config = dict(
    n_mels=64,
    norm='batchnorm',
    label_smoothing=0.1,
    init='kaiming_normal',
    residual_init='none',
    optimizer='adamw',
    ema_decay=0.99,
    lr_schedule='cosine',
    final_lr_fraction=0,
)
Rows from block 7, named by matrix and row number. Rows with one number belong to one channel. Each number is 50 + 10 x the weight over the matrix's rms, rounded and kept within 0 to 99. All counts start at 0.
# convs0: first width-11 conv (model.blocks.7.convs.0.weight, 144x144x11), inputs 30-34, a 11 kernel for each
# convs1: second width-11 conv (model.blocks.7.convs.1.weight, 144x144x11, transposed), outputs 30-34, a 11 kernel for each
convs0.66:51 41 34 42 43 46 41 49 44 39 29 42 44 32 34 44 47 54 62 60 70 70 49 48 56 50 46 44 42 43 47 56 46 71 67 63 46 40 36 47 52 55 60 55 36 36 38 38 50 61 62 54 56 46 47
convs0.67:56 55 54 53 43 48 44 39 34 39 55 40 57 53 55 63 66 57 49 43 41 32 58 60 62 41 41 33 30 32 45 48 52 56 43 53 49 47 47 58 64 64 67 63 61 54 58 58 63 54 44 44 46 36 43
convs0.68:44 54 59 60 66 53 56 53 63 58 57 45 36 56 56 57 59 58 54 62 54 56 59 46 48 45 44 54 56 50 59 47 49 43 33 36 45 59 59 55 39 37 39 52 49 60 44 43 44 47 55 56 55 44 44
convs0.69:52 57 48 49 50 56 58 51 33 46 46 40 51 60 69 66 65 67 70 65 63 57 56 58 63 53 49 42 33 29 24 51 53 35 37 33 39 46 43 34 63 61 72 69 43 51 48 58 44 57 38 45 53 30 27
convs0.70:59 67 69 68 61 57 53 37 36 39 45 59 55 41 57 52 57 57 50 53 51 32 56 57 53 51 45 55 54 50 61 55 44 29 43 46 52 53 50 51 64 54 53 53 53 49 41 50 42 41 48 36 38 43 34
convs0.71:47 48 50 56 54 62 60 57 42 44 37 53 50 47 51 43 42 57 49 59 43 33 51 52 47 49 49 51 53 60 47 54 51 62 53 50 46 53 56 51 53 49 58 63 39 44 45 49 49 50 48 50 51 55 58
convs0.72:65 64 41 52 52 53 44 29 37 42 50 53 64 64 61 58 49 61 64 47 48 48 56 51 47 47 46 45 34 45 46 33 37 34 43 41 48 52 55 58 66 73 63 69 54 51 55 50 47 45 37 43 44 29 40
convs0.73:64 62 62 63 63 62 62 69 56 47 37 55 64 57 61 57 44 52 49 59 64 50 77 57 60 60 54 53 50 36 38 48 49 31 23 25 35 49 43 50 50 44 39 59 58 52 54 52 46 40 45 37 51 45 59
convs0.74:56 56 57 56 57 65 60 57 49 33 35 67 71 64 67 60 54 49 53 52 47 43 41 44 60 53 54 45 36 33 35 36 45 50 43 48 44 52 57 55 58 60 61 63 49 53 50 44 48 43 42 40 40 47 48
convs0.75:63 56 55 54 50 46 54 54 56 62 61 42 49 58 66 67 67 70 69 64 58 54 52 60 59 68 55 60 45 50 30 38 41 37 40 37 45 60 59 51 48 30 36 40 50 59 56 47 48 50 49 48 50 47 50
convs0.76:49 48 56 49 56 55 55 52 43 45 49 61 64 65 71 68 63 61 65 61 60 54 51 58 54 53 52 51 55 49 43 40 40 63 61 55 53 66 54 50 54 57 65 68 44 47 45 42 44 46 44 54 50 38 50
convs0.77:47 45 41 53 55 50 49 38 42 40 48 57 50 51 46 43 44 45 36 49 53 42 57 48 41 48 45 46 41 42 43 42 43 65 55 61 52 49 38 38 43 48 52 56 59 51 51 40 34 45 43 51 43 46 47
convs0.78:47 50 49 48 54 46 42 46 53 59 56 62 54 55 54 58 43 40 44 44 53 61 54 53 54 58 42 47 50 50 55 55 52 55 54 62 59 56 64 66 53 60 47 49 54 52 53 61 52 56 51 55 49 53 52
convs1.66:54 58 52 42 42 43 35 48 45 54 47 43 49 53 53 50 58 46 54 52 50 51 63 58 57 52 50 57 50 42 31 39 40 64 55 58 51 62 55 49 49 49 50 41 38 34 43 55 55 56 51 58 54 51 54
convs1.67:41 42 44 41 44 46 50 51 59 58 49 46 49 47 43 45 44 43 44 41 47 45 55 53 69 67 67 57 62 50 48 58 64 45 45 39 32 44 41 46 40 44 46 41 65 69 67 71 68 56 56 48 47 39 36
convs1.68:43 45 46 52 45 47 45 51 45 54 51 53 54 57 59 58 63 61 57 54 53 53 52 48 49 52 44 43 41 50 53 55 62 42 49 57 60 68 71 68 64 61 42 54 61 48 47 47 45 43 48 48 53 57 56
convs1.69:54 53 55 55 51 48 56 55 55 51 45 48 63 55 63 55 62 51 47 29 36 29 64 60 58 71 70 75 61 58 52 59 65 43 37 44 48 53 56 52 52 45 47 50 55 71 55 73 57 57 48 45 36 59 54
convs1.70:50 52 55 62 63 59 60 54 56 56 57 53 60 58 63 57 53 51 54 53 54 50 41 40 45 50 62 63 60 61 62 64 58 48 49 47 52 48 52 50 59 48 50 53 53 50 48 49 55 53 54 51 52 49 55
convs1.71:36 38 43 40 44 43 40 40 42 38 37 67 55 47 43 49 42 50 60 50 59 60 47 45 37 47 40 38 31 38 40 39 40 45 40 52 49 50 56 64 68 68 58 63 50 36 31 31 37 43 42 40 40 41 39
convs1.72:49 48 55 50 51 45 44 49 60 59 48 41 44 52 50 57 51 44 51 44 37 31 60 65 59 54 57 57 61 60 57 59 54 39 44 41 37 43 48 40 41 42 49 50 68 72 73 60 61 61 53 44 41 38 42
convs1.73:49 52 53 49 51 54 60 63 64 56 61 50 53 48 57 66 58 55 55 51 47 43 64 66 63 64 56 65 64 58 62 62 58 44 42 43 44 47 48 41 34 44 50 46 65 60 59 55 59 49 51 58 55 51 52
convs1.74:44 42 42 41 40 48 45 47 54 58 65 57 57 58 54 55 59 49 44 45 37 35 54 49 46 55 44 48 43 57 62 60 66 57 51 51 54 61 56 55 48 50 44 49 55 60 57 56 53 54 57 40 48 49 49
convs1.75:43 44 42 40 40 41 46 54 56 51 40 47 62 73 81 74 79 62 53 45 38 45 60 60 56 53 62 62 60 59 62 72 69 48 48 57 56 65 62 58 52 48 41 43 51 61 58 54 48 47 47 47 46 50 55
convs1.76:42 41 45 34 40 47 47 54 52 62 57 50 56 50 56 51 52 45 39 28 31 29 56 46 51 51 56 53 58 59 60 72 60 51 45 50 44 41 42 48 52 53 56 63 56 58 55 55 47 49 51 46 47 55 57
convs1.77:56 57 60 55 59 50 58 57 53 52 53 42 49 54 51 51 48 45 39 38 30 37 62 53 50 63 50 54 54 58 57 62 54 43 45 35 43 49 43 35 34 29 34 39 66 67 68 60 61 62 60 53 47 62 60
convs1.78:46 49 48 44 44 39 43 37 33 40 36 40 51 51 44 49 50 43 46 46 56 53 42 42 47 48 49 46 51 50 42 38 46 51 50 48 51 49 50 47 50 57 51 51 48 55 52 45 39 46 40 46 36 42 43